Weights of a small multi-label image tagger: norm none_scaled_ws, activation silu.
Rows from block 7 of a small multi-label image tagger, named by matrix and row number. Rows with one number belong to one channel. Each number is 50 + 12 x the weight over its row's rms, rounded and kept within 0 to 99. All counts start at 0.
Before each channel's rows are labels from the 100 images, of 14848, where the channel reaches its highest value: "responds to" is what is common among them. Only what is clearly more common there than usual is listed. The data: gratings and oriented noise at many angles and scales. In brackets: how many of the 100.
# convs0: first 3x3 conv (model.blocks.7.convs.0.weight, 144x144x3x3, standardized in use, each kernel summed), inputs 0-143
# convs1: second 3x3 conv (model.blocks.7.convs.1.weight, 144x144x3x3, standardized in use, transposed, each kernel summed), outputs 0-143

responds to: dashes (65); stripes at 135 degrees (49); stripes at 150 degrees (42)
convs0.19:31 30 51 31 67 47 63 62 57 41 47 62 41 56 54 51 54 46 53 46 17 63 58 52 45 56 45 45 54 55 51 52 49 40 53 52 46 64 54 64 60 56 57 64 42 44 48 38 52 56 46 52 51 71 51 61 69 35 37 34 36 38 52 56 10 54 56 54 43 32 45 28 43 70 28 28 58 55 59 47 38 62 43 43 45 76 60 64 35 44 34 69 35 36 54 53 51 45 45 59 49 34 40 42 22 48 45 49 57 34 59 73 49 39 41 60 43 73 37 57 65 50 55 36 49 62 60 42 53 47 41 62 76 58 42 53 41 46 79 70 54 39 43 34
convs1.19:65 44 66 63 50 61 62 46 59 55 65 57 51 52 78 61 57 48 59 71 15 38 54 48 56 51 60 64 58 56 63 51 56 67 57 51 63 62 51 60 56 91 61 71 56 49 58 45 51 50 49 50 64 66 61 60 51 37 62 59 57 58 61 50 54 48 58 65 43 44 44 45 65 74 53 55 75 42 59 61 31 59 69 73 39 50 57 66 64 38 63 57 58 38 61 50 75 55 53 43 65 51 66 43 43 76 56 55 54 62 61 52 55 52 60 47 53 57 55 76 67 34 54 53 38 45 57 62 45 76 65 58 68 55 62 46 64 72 46 54 41 53 63 55

responds to: stripes at 165 degrees (68); medium (66); stripes at 150 degrees (29)
convs0.76:56 60 42 52 61 65 50 37 48 82 63 56 39 57 39 48 60 33 45 50 41 39 36 56 66 47 50 62 49 48 38 46 39 55 57 48 50 39 34 39 37 61 75 32 64 54 44 61 47 51 61 51 61 55 46 62 55 29 39 55 30 53 56 39 61 66 61 45 61 43 20 47 40 62 60 67 65 30 65 37 39 47 57 50 66 28 55 55 75 53 59 62 58 45 51 56 53 74 61 45 35 45 56 43 45 48 47 37 64 11 45 61 39 35 57 55 41 64 26 59 52 50 40 61 43 56 64 62 47 61 40 57 66 74 41 41 47 75 65 66 42 56 35 63
convs1.76:79 39 39 48 54 36 53 60 51 39 54 57 68 43 38 59 42 52 45 55 56 52 43 71 47 48 69 50 37 50 46 39 33 61 60 48 38 48 33 59 51 57 79 27 61 47 54 45 46 60 56 54 56 40 49 61 50 70 46 72 08 51 49 30 60 32 39 27 66 51 37 59 61 50 71 61 52 56 64 36 54 59 53 52 68 45 68 54 79 55 50 50 69 43 74 48 49 59 45 51 37 62 43 81 57 55 61 54 48 43 47 46 54 63 52 57 63 53 33 58 51 49 57 60 43 71 34 62 28 60 73 59 40 48 47 71 41 52 51 54 53 52 36 40

responds to: medium (89); stripes at 105 degrees (51); stripes at 90 degrees (34)
convs0.67:63 62 71 56 67 38 40 64 29 53 42 56 44 55 54 63 64 61 51 59 44 44 62 65 39 48 40 53 60 48 44 51 54 49 39 44 52 44 49 46 64 51 55 69 66 30 46 39 33 70 60 56 45 33 69 52 57 44 34 62 73 48 48 49 53 58 22 61 29 45 68 48 45 51 59 59 64 48 39 58 48 57 55 58 30 52 61 68 73 63 57 52 62 55 35 74 49 51 38 59 69 36 79 57 50 47 51 42 49 57 44 69 20 55 33 59 39 49 51 48 41 38 54 44 52 22 31 57 74 53 60 40 57 63 38 52 40 58 25 55 65 67 71 47
convs1.67:66 51 35 59 45 38 47 36 49 46 39 48 55 42 60 46 59 61 43 27 35 41 32 28 55 61 43 44 63 45 47 56 45 59 44 63 64 43 19 56 52 41 59 41 48 63 49 45 38 50 50 65 40 45 39 51 52 64 47 47 59 69 62 45 51 53 13 77 65 28 27 53 39 69 43 38 61 51 54 38 61 45 48 56 56 58 60 77 44 53 44 58 70 63 74 54 36 38 30 34 32 65 72 51 55 51 55 43 35 36 47 56 35 58 51 38 62 58 63 58 61 54 46 73 61 29 47 56 56 43 69 65 32 60 48 41 43 43 43 40 33 57 53 39

responds to: coloured (82); very coarse (80)
convs0.66:55 39 56 34 68 76 66 51 60 67 57 42 36 37 31 33 50 54 46 46 64 49 61 67 62 50 62 48 29 61 59 36 47 57 70 52 43 45 57 59 47 44 45 53 79 43 53 29 59 52 75 46 23 44 56 38 45 52 45 72 57 61 32 48 61 30 47 44 39 53 68 65 47 65 49 56 26 43 28 58 53 57 62 41 57 69 43 50 36 48 69 45 62 47 54 51 56 44 44 49 31 63 52 60 41 58 53 57 57 53 54 66 49 59 47 53 24 64 55 42 64 02 58 71 54 58 44 46 64 35 53 60 52 30 57 45 51 61 50 50 63 57 48 46
convs1.66:61 50 45 26 34 20 49 54 16 37 36 65 47 67 58 42 74 56 50 42 50 40 44 36 54 48 48 36 58 49 49 66 50 44 29 63 36 47 66 43 60 40 50 58 60 52 50 53 36 56 68 71 47 65 46 44 55 56 61 36 33 47 41 31 66 79 45 68 53 51 39 35 40 56 24 63 44 44 58 49 62 48 51 59 52 45 37 20 42 58 42 56 56 36 50 40 61 52 62 59 25 38 54 52 62 56 33 72 60 47 49 50 47 47 58 50 76 32 51 41 42 69 55 47 37 38 47 43 32 36 45 46 56 44 61 28 50 53 47 60 50 32 53 71

responds to: coloured (92); dashes (62); stripes at 60 degrees (26)
convs0.88:55 64 68 32 34 45 51 52 37 72 41 52 43 48 51 51 45 38 44 55 52 54 75 50 66 55 40 47 57 58 36 37 63 34 68 58 63 44 43 31 50 53 43 50 18 49 57 49 50 65 37 60 62 49 69 84 57 51 54 52 23 46 46 31 43 53 42 46 45 46 33 62 51 49 58 40 68 52 48 45 45 37 77 51 45 44 67 65 65 65 63 43 46 53 36 42 65 60 61 41 47 30 30 42 69 54 39 50 68 21 49 53 47 66 51 45 64 49 53 75 58 60 51 38 46 34 42 52 70 41 30 48 52 38 64 60 32 47 45 57 42 31 60 31
convs1.88:37 49 37 49 57 41 54 66 48 57 29 43 53 58 43 42 52 64 43 56 37 43 51 61 34 43 43 71 37 47 33 41 42 72 38 52 45 54 55 26 35 69 58 42 40 33 52 46 33 43 53 65 50 45 53 63 62 53 14 44 52 49 66 43 38 64 60 31 49 48 40 52 61 55 61 51 60 37 23 20 47 53 55 49 31 45 53 41 72 49 55 61 50 42 50 40 28 50 35 41 66 51 35 57 31 55 34 68 53 66 33 23 37 58 60 62 54 26 41 39 73 40 41 54 43 50 56 40 38 46 38 32 63 42 33 61 44 50 41 36 63 53 58 30

responds to: stripes at 165 degrees (75); sine grating (64); very coarse (63)
convs0.118:73 35 48 38 76 54 63 40 41 60 40 45 61 33 38 61 71 54 43 44 52 27 36 46 32 53 57 42 74 55 46 44 66 36 40 49 63 75 34 42 68 58 51 60 63 62 41 42 60 57 27 48 74 33 49 52 50 46 50 53 48 62 38 61 48 20 58 46 48 58 51 54 46 48 59 60 34 50 53 42 77 80 48 66 46 49 47 46 53 57 32 43 45 29 34 60 60 68 43 72 52 49 60 83 60 64 49 61 63 47 49 41 47 62 32 47 54 57 33 55 41 28 63 64 58 59 45 47 58 49 55 68 47 48 46 58 21 49 50 49 46 50 52 49
convs1.118:49 60 74 78 69 58 56 54 47 55 64 42 49 38 41 65 47 67 30 52 70 55 54 67 48 53 47 66 33 58 35 41 55 45 56 39 51 49 58 64 25 43 48 29 53 56 55 58 63 50 59 49 52 37 50 38 65 67 40 56 85 59 54 51 69 36 42 48 22 61 70 59 40 39 61 34 58 31 63 37 46 47 51 42 39 41 47 52 41 59 56 44 31 72 43 55 54 71 53 57 65 36 44 47 63 43 36 36 41 45 58 27 62 70 37 40 45 55 60 38 35 46 66 47 50 59 33 57 50 57 41 56 16 47 33 44 48 52 54 46 40 70 54 50

responds to: medium (86); stripes at 90 degrees (79); coloured (75)
convs0.91:56 73 26 49 57 73 45 25 45 68 54 43 64 63 56 59 45 50 75 47 40 43 55 48 46 51 22 70 40 66 47 57 49 45 46 58 44 59 47 38 53 71 27 71 21 62 46 56 53 36 46 59 54 43 62 59 57 46 64 54 39 52 69 38 48 38 69 50 64 69 51 43 45 48 61 43 51 38 58 58 30 59 71 48 46 54 57 48 64 58 23 49 76 42 53 56 57 37 48 47 60 48 53 56 42 61 49 41 65 59 44 43 38 61 46 53 45 40 20 37 59 50 54 58 39 13 55 37 50 41 67 64 54 37 47 60 65 44 56 55 67 48 61 31
convs1.91:62 63 55 56 58 38 38 29 38 44 63 73 65 61 67 49 40 45 43 37 60 69 48 52 48 57 40 46 39 32 60 55 43 38 54 80 69 41 49 55 57 32 62 44 70 55 62 39 58 53 50 68 48 43 39 21 64 44 45 44 64 42 53 48 40 44 27 76 53 25 42 67 53 66 47 57 40 51 37 27 43 46 52 64 43 65 83 63 53 62 57 56 34 51 61 53 38 41 44 49 57 49 53 60 40 40 63 40 46 26 54 59 44 59 78 67 52 53 58 67 62 45 46 52 48 38 42 36 67 57 42 40 45 67 64 45 66 37 47 57 56 40 39 30

responds to: stripes at 135 degrees (81); dashes (70); coarse (53)
convs0.138:54 30 47 34 48 78 70 52 45 53 44 44 51 49 56 59 61 58 56 46 49 46 45 42 67 60 65 46 69 64 34 41 58 35 47 31 48 55 62 42 52 38 34 55 56 54 55 52 54 62 44 68 33 28 49 53 44 69 76 25 70 53 52 61 42 78 47 54 52 55 33 48 46 44 62 47 46 57 41 50 51 40 54 63 39 54 36 65 36 41 58 56 66 59 53 27 33 56 36 60 37 51 50 64 48 68 48 54 63 39 61 61 41 53 45 61 65 87 41 41 27 47 51 56 56 52 47 57 54 47 47 32 52 47 25 40 26 31 36 43 65 85 52 51
convs1.138:48 49 45 58 40 46 58 64 52 66 50 47 58 43 41 39 52 60 59 36 62 67 50 43 61 55 54 41 64 53 73 53 39 47 45 49 64 32 47 71 62 42 48 54 67 40 35 52 54 48 68 51 29 81 45 39 37 60 28 40 54 53 59 54 47 75 55 50 58 80 41 47 49 42 36 35 68 58 39 87 29 37 46 60 53 80 39 62 23 57 35 51 47 55 41 54 47 52 48 67 48 69 52 56 63 40 54 65 52 47 64 42 33 38 65 25 45 32 44 62 54 52 48 44 48 49 57 39 42 45 35 32 68 64 37 53 43 41 32 42 39 41 41 63

responds to: stripes at 75 degrees (83); coarse (41)
convs0.120:37 44 34 45 65 48 63 43 20 39 38 36 59 49 46 61 57 51 55 52 37 52 55 54 61 51 81 39 40 77 55 56 53 53 35 78 59 74 31 66 51 55 62 45 60 56 44 52 38 50 49 55 65 46 63 43 50 40 55 47 55 43 37 27 54 55 57 52 32 48 42 44 31 58 40 38 51 51 44 38 56 52 62 66 44 53 62 34 36 22 43 44 43 57 33 39 58 65 64 39 61 31 53 38 43 47 46 90 60 54 53 57 44 52 44 51 77 57 61 78 59 43 58 64 68 55 63 69 44 39 46 47 36 44 46 48 61 60 46 50 28 66 67 52
convs1.120:47 32 46 34 40 34 60 68 41 27 58 33 33 54 40 61 43 39 53 64 52 67 58 73 51 50 22 57 50 58 58 42 45 54 54 51 33 60 35 32 56 57 44 43 41 44 48 51 29 55 54 42 66 45 78 41 69 50 26 46 34 44 53 48 33 60 49 43 51 54 48 34 38 47 61 50 75 52 56 41 44 49 55 58 59 49 74 49 42 33 58 48 52 63 61 46 43 62 57 31 47 60 30 48 52 50 47 44 51 81 35 37 45 60 46 57 68 74 44 57 56 51 42 46 53 50 62 36 46 50 70 51 31 14 34 59 31 50 50 47 71 63 56 73

responds to: stripes at 135 degrees (84); medium (47)
convs0.60:54 48 29 57 30 56 42 74 53 57 28 36 66 38 42 47 42 62 47 67 51 47 40 45 60 40 53 55 56 47 33 52 41 56 38 62 67 73 53 54 64 47 46 40 60 73 52 57 49 63 40 54 55 41 43 30 40 26 72 56 47 60 48 52 29 66 52 64 53 60 66 52 59 53 70 51 44 54 45 74 43 50 44 63 40 80 46 61 58 33 54 39 59 62 58 02 43 62 65 48 55 45 59 50 56 31 48 55 41 55 62 54 32 37 59 38 42 38 51 46 46 43 81 53 45 47 62 50 62 37 47 39 25 57 54 49 52 64 52 53 47 54 54 75
convs1.60:29 55 36 49 36 47 44 36 69 37 31 34 50 47 35 49 50 45 54 33 59 55 73 55 55 55 49 69 48 45 92 55 69 21 55 35 57 32 67 53 63 33 36 35 45 72 45 40 56 38 44 51 56 47 54 42 47 47 73 43 69 53 46 61 61 64 58 45 66 55 51 46 55 58 35 43 56 54 45 64 32 43 53 68 52 60 63 54 39 41 55 45 46 80 38 21 35 44 64 34 56 71 59 50 61 56 61 61 39 43 44 32 40 41 53 44 39 56 64 71 67 49 36 66 70 52 44 54 50 42 50 44 52 57 56 56 60 29 49 36 46 49 36 50

responds to: stripes at 165 degrees (87); medium (45); very coarse (41)
convs0.69:40 53 40 41 79 57 63 66 52 28 67 36 64 39 59 66 42 66 50 33 59 40 56 52 38 65 54 54 38 64 34 44 46 47 55 67 64 61 58 36 48 54 57 44 71 50 49 51 49 76 45 61 32 43 70 59 56 42 65 38 64 50 44 45 19 33 49 63 29 55 53 41 48 49 57 41 64 68 40 33 56 52 41 61 45 41 57 48 53 25 43 33 58 69 64 56 54 53 61 55 32 51 53 71 40 54 39 47 49 39 50 48 41 55 52 62 71 84 32 48 16 41 50 55 47 57 51 57 56 58 42 42 32 49 47 59 47 51 43 51 59 76 68 58
convs1.69:36 45 47 75 73 51 58 38 45 38 62 47 60 61 54 61 63 71 41 60 67 51 28 44 43 65 60 45 51 38 51 45 57 51 60 58 50 28 35 49 60 53 54 61 59 59 58 43 39 48 53 51 50 54 24 76 59 28 43 47 54 55 62 53 42 13 54 54 29 37 40 40 25 37 52 38 42 60 76 59 56 60 63 39 48 32 70 38 62 61 58 45 62 43 58 54 47 58 64 43 56 37 39 49 54 39 23 46 54 65 68 63 44 64 70 50 56 57 44 22 33 51 26 51 48 44 52 72 43 39 46 42 46 33 37 58 66 55 50 43 52 55 54 51

responds to: stripes at 150 degrees (74); medium (41)
convs0.84:41 35 16 38 64 65 69 42 60 71 44 39 42 45 49 53 33 59 30 53 57 49 37 52 45 68 42 43 72 50 04 60 36 35 51 69 55 45 47 52 47 62 49 36 50 57 48 51 63 56 62 48 57 77 54 71 49 26 69 60 30 51 58 42 76 48 50 71 69 43 37 41 41 48 56 67 56 58 80 55 49 52 48 60 50 50 53 53 56 42 52 29 41 49 59 47 44 39 71 36 48 53 59 55 46 26 54 49 52 41 50 59 45 67 44 47 45 44 48 66 46 60 53 61 48 54 66 47 33 41 59 52 47 66 60 42 61 44 57 55 53 29 44 66
convs1.84:45 42 61 35 66 39 47 54 46 54 27 34 55 55 47 25 56 46 41 57 29 58 45 72 54 48 50 62 52 49 45 58 43 60 48 50 51 56 53 67 53 48 47 40 39 38 34 41 50 56 52 33 66 33 61 54 37 41 47 47 28 40 49 41 54 67 43 35 54 26 38 45 59 90 31 33 51 31 58 30 31 42 50 45 71 48 42 54 58 37 51 50 50 59 63 66 46 41 41 48 30 50 54 30 49 45 44 35 38 11 36 37 50 28 36 44 23 45 35 61 81 43 49 61 65 63 40 42 44 51 58 50 51 51 50 61 48 40 49 59 49 38 37 47

responds to: stripes at 45 degrees (68); sine grating (42)
convs0.72:35 37 59 39 33 51 35 64 54 73 39 40 38 66 63 88 54 51 31 54 52 39 46 39 41 50 59 63 35 38 49 53 47 28 36 56 62 43 75 44 51 42 50 72 49 68 49 52 51 39 46 70 44 53 49 38 46 40 56 49 66 73 52 61 73 32 60 57 51 71 59 27 59 66 58 57 79 50 37 44 66 52 41 44 37 53 55 71 38 69 60 55 39 48 52 52 48 47 68 44 32 52 56 45 37 42 58 34 79 43 72 49 35 59 37 50 38 40 60 36 48 57 37 62 53 51 61 49 30 39 64 60 63 52 44 47 43 65 53 50 64 52 50 47
convs1.72:53 38 46 48 38 56 22 49 34 36 46 68 23 33 39 46 46 52 63 58 51 63 29 47 70 82 56 31 53 39 39 40 56 44 46 39 47 64 50 48 52 42 29 42 67 48 48 44 53 42 56 64 70 49 42 46 30 55 39 42 45 39 41 58 23 53 52 40 54 42 35 55 47 45 57 43 64 71 36 35 62 37 59 37 48 52 64 34 58 60 43 60 32 51 54 55 54 50 37 71 48 51 79 39 47 38 29 65 48 39 43 61 64 45 55 31 47 51 66 50 33 35 78 52 45 51 64 61 43 39 67 58 32 51 60 52 53 67 35 55 28 66 46 63

responds to: very coarse (51); dashes (47); stripes at 45 degrees (34)
convs0.134:35 70 40 37 40 61 54 65 54 34 77 52 64 46 50 58 61 60 45 33 54 49 62 41 64 56 32 53 69 66 37 67 46 34 52 43 58 38 47 50 62 39 44 56 53 73 37 53 39 60 56 59 42 52 66 38 73 47 43 36 61 63 47 41 32 60 25 53 72 59 49 55 47 48 59 34 38 57 27 48 74 43 40 62 43 38 34 55 45 44 27 48 57 71 43 42 46 51 35 52 39 58 45 68 40 42 37 55 33 48 58 59 54 43 57 39 38 62 37 62 43 69 73 41 89 42 52 57 43 27 52 64 54 38 41 57 44 58 42 52 48 39 49 31
convs1.134:56 27 63 16 59 64 45 47 46 54 44 40 70 44 57 53 61 67 45 49 64 63 50 58 50 49 42 49 57 44 45 44 31 58 60 50 47 57 37 47 40 42 64 38 62 52 54 59 56 46 14 40 41 49 48 46 44 30 64 53 56 49 61 54 48 61 59 42 53 25 62 44 56 51 37 66 53 30 55 44 50 43 56 42 25 63 62 23 34 46 22 40 69 49 23 38 52 36 33 55 58 65 43 46 52 64 54 60 68 50 43 34 44 45 66 47 44 50 33 46 44 48 24 58 41 38 40 38 70 44 41 46 61 51 72 51 63 26 37 40 29 64 35 53

responds to: stripes at 45 degrees (88); very coarse (50)
convs0.103:45 47 49 53 49 48 17 62 36 58 53 46 50 39 56 60 57 29 64 56 38 47 52 48 47 52 62 79 46 37 54 39 47 49 48 81 32 43 52 42 76 54 42 33 62 60 38 66 54 30 46 56 63 45 44 68 38 43 42 59 57 67 26 56 43 55 57 58 42 78 34 49 60 46 26 74 47 36 54 68 41 51 52 67 41 41 62 39 58 62 58 34 37 45 34 49 49 67 38 50 51 54 47 73 63 42 57 49 53 48 59 56 05 61 47 50 55 57 79 63 52 45 55 59 47 46 45 56 38 56 40 54 67 63 44 56 45 65 44 47 67 41 55 61
convs1.103:54 45 51 35 51 52 26 55 43 48 56 37 57 37 36 59 51 61 39 58 45 47 47 68 67 46 39 48 53 41 48 56 52 41 58 50 41 35 62 49 48 32 41 71 42 44 61 38 59 35 40 60 56 47 48 60 46 59 52 54 46 51 58 46 74 55 53 63 63 45 56 42 37 59 64 61 45 99 28 39 44 28 41 52 67 57 44 53 44 58 51 60 35 21 49 31 38 68 64 49 56 56 72 32 61 34 57 61 66 25 48 49 80 37 37 35 46 53 47 49 53 47 35 40 43 50 65 31 39 37 52 62 33 56 43 58 70 64 67 32 52 51 47 44

responds to: stripes at 150 degrees (93); coloured (78); dashes (48)
convs0.104:39 54 63 42 70 64 60 61 43 52 59 43 39 42 44 53 51 39 54 59 12 36 54 48 52 51 67 57 50 75 39 48 57 49 48 54 53 95 59 48 48 52 53 55 31 50 51 51 51 84 51 48 50 38 51 43 69 55 41 51 42 50 31 60 31 50 52 58 51 61 52 50 65 53 39 53 68 46 42 36 64 26 48 55 28 50 48 34 41 55 49 72 51 69 58 59 75 57 51 49 22 31 58 53 41 55 35 48 56 14 65 61 54 43 39 41 51 64 52 47 59 51 33 61 59 69 54 41 62 51 49 56 55 47 19 57 40 37 48 51 59 55 50 52
convs1.104:60 55 81 44 68 40 58 46 60 73 51 45 38 73 48 53 61 30 47 62 35 42 60 40 43 45 47 57 47 40 50 63 52 47 54 58 28 54 42 46 46 51 41 43 32 26 63 52 66 51 58 18 73 59 31 74 57 53 58 58 33 48 57 44 60 64 57 52 36 37 51 51 37 68 53 48 41 45 52 51 27 45 52 46 57 39 55 57 49 56 54 59 60 45 41 39 60 49 54 66 47 54 49 61 50 32 46 32 56 23 46 60 71 53 43 61 47 41 65 20 71 31 78 51 34 51 54 43 27 51 27 60 40 69 42 44 44 48 55 51 67 55 33 50

responds to: very coarse (88); sine grating (54); stripes at 135 degrees (26)
convs0.93:45 63 59 55 59 38 38 66 71 68 50 39 48 63 55 35 50 29 37 45 62 50 59 43 56 52 24 53 40 67 58 54 49 49 30 34 44 39 53 41 69 45 41 47 58 51 57 51 56 44 89 37 58 39 51 70 64 48 59 42 29 72 58 47 76 64 56 44 51 43 52 58 42 72 35 57 29 48 48 63 48 39 58 64 43 64 67 51 71 66 62 40 42 43 51 44 35 46 48 45 69 32 24 60 42 41 36 53 68 56 21 39 65 44 40 46 44 31 78 62 55 39 49 63 54 42 51 62 39 37 52 55 70 55 64 49 60 47 52 53 51 44 53 48
convs1.93:43 63 47 60 34 53 51 63 57 60 52 58 36 66 41 44 46 45 55 62 48 49 47 38 41 60 44 67 39 41 81 44 48 45 54 57 58 61 53 58 52 43 38 56 44 46 51 54 65 42 37 33 68 30 49 26 47 53 61 57 81 61 40 40 17 48 49 42 60 81 63 52 28 44 29 43 55 61 56 52 27 41 26 50 41 72 45 54 51 56 36 13 40 25 47 54 42 33 57 55 72 42 50 49 36 54 61 46 41 45 40 44 59 43 59 26 38 59 48 54 53 56 60 37 52 47 59 47 67 49 34 52 53 50 31 41 67 34 64 38 50 50 34 40

responds to: coarse (93); dashes (37)
convs0.105:60 67 52 40 40 78 47 65 55 63 65 50 58 48 49 44 42 68 48 60 45 68 46 66 50 35 54 47 33 78 31 67 41 32 42 52 57 35 56 35 51 56 48 39 33 41 49 67 72 49 42 41 49 46 42 42 61 43 46 53 40 50 83 53 55 54 56 47 50 65 81 38 70 51 55 43 54 54 35 53 46 55 66 45 52 47 66 39 32 51 50 40 54 50 50 66 63 62 30 67 24 50 51 58 35 41 51 41 63 52 45 33 55 38 38 57 61 45 45 32 77 45 63 42 68 58 40 49 33 91 55 43 44 43 58 40 54 41 52 39 50 52 36 37
convs1.105:64 46 29 49 31 70 42 61 58 48 42 50 51 51 43 41 63 68 48 56 55 32 51 58 51 30 57 45 66 47 34 29 56 64 60 40 44 58 49 58 27 67 38 64 37 39 47 65 33 43 66 37 46 69 32 46 17 68 58 56 50 60 41 47 67 54 54 45 49 57 50 58 46 62 51 54 44 46 41 62 77 51 32 47 50 40 43 47 48 69 37 70 16 62 46 60 58 59 48 44 45 63 52 55 62 37 51 67 75 60 60 62 33 48 58 60 60 43 30 67 72 33 36 51 61 51 37 56 60 37 51 48 66 60 54 55 30 53 69 51 51 70 54 57

responds to: stripes at 165 degrees (100); fine (69); square grating (54)
convs0.80:40 60 46 28 62 60 47 66 51 48 51 56 52 60 43 47 48 45 44 52 42 45 60 56 48 59 59 40 54 53 39 50 63 34 39 66 46 35 75 48 50 32 37 55 49 68 63 25 55 53 40 41 42 61 48 48 56 53 64 60 46 45 45 54 36 18 55 62 71 49 65 46 67 36 46 27 38 62 49 65 85 49 56 59 24 61 54 22 58 52 53 48 36 89 56 64 60 32 66 40 58 25 38 56 38 66 48 65 44 39 58 49 37 43 34 59 52 48 56 54 59 50 47 58 49 63 51 50 52 45 42 44 74 42 27 76 34 57 45 41 55 52 56 46
convs1.80:60 52 51 65 50 57 49 64 53 47 59 56 67 72 53 55 38 57 47 44 56 46 27 45 43 56 51 41 34 49 59 51 50 64 65 42 37 39 62 40 42 40 57 44 56 54 60 54 47 39 65 47 41 76 51 64 66 44 68 28 47 43 54 50 41 05 61 41 48 76 47 57 58 33 87 53 49 61 43 69 56 48 57 49 60 33 47 34 56 56 53 30 50 56 50 49 37 36 77 53 55 59 53 37 40 56 61 53 45 52 54 46 52 25 70 45 68 46 44 29 26 47 36 45 51 56 45 44 38 35 45 11 47 48 69 42 55 54 34 40 43 56 46 54

responds to: stripes at 75 degrees (79); coloured (76); coarse (46); scale: medium (42)
convs0.41:45 46 43 50 57 57 56 62 37 29 44 48 36 44 62 43 45 64 59 38 39 38 51 60 38 64 90 30 66 60 33 53 38 47 41 59 60 55 43 51 61 49 72 44 51 58 35 50 24 49 50 60 45 57 46 52 52 49 37 61 56 41 28 49 51 64 36 51 30 65 41 67 41 61 38 44 43 47 57 64 41 62 53 62 21 60 57 46 41 45 61 48 42 70 37 46 62 47 50 51 46 29 47 65 55 47 43 86 51 57 48 55 73 33 58 53 89 42 49 75 62 57 47 70 66 42 47 70 58 38 69 55 52 56 42 42 53 36 42 51 40 43 52 57
convs1.41:68 60 46 49 29 63 42 59 40 41 67 45 33 47 52 65 64 45 56 54 69 67 72 73 53 40 17 46 45 64 44 41 37 66 42 64 27 25 42 43 57 35 42 43 49 47 54 61 33 61 72 52 58 55 39 44 61 59 48 45 42 43 35 52 48 58 46 54 43 40 57 51 61 81 61 66 59 62 51 53 52 54 66 45 50 55 60 40 50 51 67 60 31 57 71 46 44 46 48 46 30 52 46 69 52 51 56 27 52 75 48 67 63 46 42 80 63 60 55 67 60 35 42 52 36 49 38 53 54 50 52 59 59 33 65 66 39 71 56 71 50 56 49 62

responds to: very coarse (46); sine grating (41); stripes at 60 degrees (35)
convs0.139:24 50 39 55 52 20 57 55 58 70 42 38 43 54 55 36 39 57 46 49 38 48 63 58 66 54 27 29 57 68 43 31 57 34 39 41 34 43 56 64 46 50 58 58 37 56 39 49 53 71 71 62 35 44 62 66 50 50 64 52 38 61 65 40 58 46 62 52 47 63 17 65 57 57 61 59 32 46 43 46 70 54 65 49 53 40 56 36 45 41 49 54 47 60 43 49 66 54 38 56 42 49 27 58 32 58 50 58 62 38 44 34 62 65 59 57 59 33 45 69 63 36 52 63 52 41 34 33 40 45 51 51 55 26 75 64 45 52 79 39 46 54 72 57
convs1.139:62 29 55 24 58 35 71 47 50 43 53 68 45 50 44 54 50 45 46 58 52 51 31 70 34 47 54 59 40 41 36 36 42 71 59 36 24 71 46 49 40 55 58 40 50 49 50 55 65 28 24 45 35 27 55 36 38 54 63 51 52 43 43 32 42 42 74 50 60 64 45 46 33 38 57 31 58 65 53 42 53 24 31 75 32 47 47 50 64 58 40 72 39 47 37 45 51 47 26 54 56 40 49 41 28 46 31 51 51 54 49 58 48 61 41 59 39 67 22 49 61 37 49 54 40 48 59 26 54 69 39 45 41 47 40 51 43 44 48 42 47 60 55 30

responds to: stripes at 165 degrees (81); medium (71)
convs0.78:49 42 50 26 69 66 55 30 56 61 77 47 36 68 46 39 42 57 54 39 46 46 66 74 48 43 58 38 45 60 63 40 38 33 43 45 42 60 56 48 56 37 61 61 47 46 61 55 57 45 54 67 68 18 63 25 61 56 60 54 36 67 68 70 52 40 41 61 51 58 43 63 59 78 63 64 45 63 55 52 64 58 51 50 47 49 67 46 46 51 47 62 50 49 39 55 51 58 45 12 34 43 58 56 49 36 26 63 44 26 45 44 52 39 43 54 66 58 48 56 26 33 51 55 50 57 50 47 41 40 64 84 64 43 42 53 44 54 28 49 50 46 50 48
convs1.78:60 48 47 64 81 53 46 58 54 34 62 44 70 56 69 71 56 62 67 54 26 54 54 45 46 60 63 51 54 44 62 48 57 54 65 58 43 49 57 45 59 49 60 49 68 52 55 56 34 60 57 71 44 82 30 51 65 51 51 38 52 41 37 45 76 13 23 31 55 49 54 69 33 46 63 30 47 64 56 57 33 68 60 49 61 42 75 66 45 65 66 54 65 56 65 43 36 46 49 44 56 53 37 50 39 74 64 49 31 54 58 45 46 62 42 54 59 72 59 41 32 53 53 44 40 51 45 61 37 45 46 51 50 46 56 70 57 35 52 52 48 59 60 53

responds to: dashes (47); sawtooth grating (39)
convs0.61:59 39 42 69 42 52 60 62 38 58 34 49 68 61 75 52 51 52 54 69 51 55 47 46 78 40 45 39 48 58 49 43 47 71 66 50 54 42 48 56 36 66 41 88 48 49 43 46 60 57 40 49 54 41 45 79 41 26 77 23 51 55 47 57 38 53 38 40 73 32 20 56 53 62 57 47 49 48 63 49 43 54 52 65 36 55 42 57 32 38 49 56 50 43 40 70 50 60 32 60 26 43 53 57 51 35 51 32 46 49 31 38 46 44 35 50 69 61 40 57 37 46 68 54 48 39 49 55 48 66 44 51 57 51 34 42 72 35 49 51 55 41 26 64
convs1.61:51 61 42 34 56 49 27 48 47 77 46 65 63 32 44 46 45 56 45 59 47 35 50 45 57 63 59 33 52 26 68 53 66 60 48 54 68 40 65 48 49 50 42 69 37 46 58 50 52 55 73 42 58 34 65 44 65 46 57 58 40 65 65 67 69 45 60 80 39 47 60 44 56 60 42 53 48 67 68 50 57 71 57 42 48 45 56 54 35 55 46 52 53 27 40 77 55 36 53 65 36 57 59 33 58 46 44 58 66 48 75 63 31 69 66 34 66 38 64 67 50 43 43 58 62 58 54 50 32 25 51 67 46 64 41 40 49 35 51 64 72 52 40 55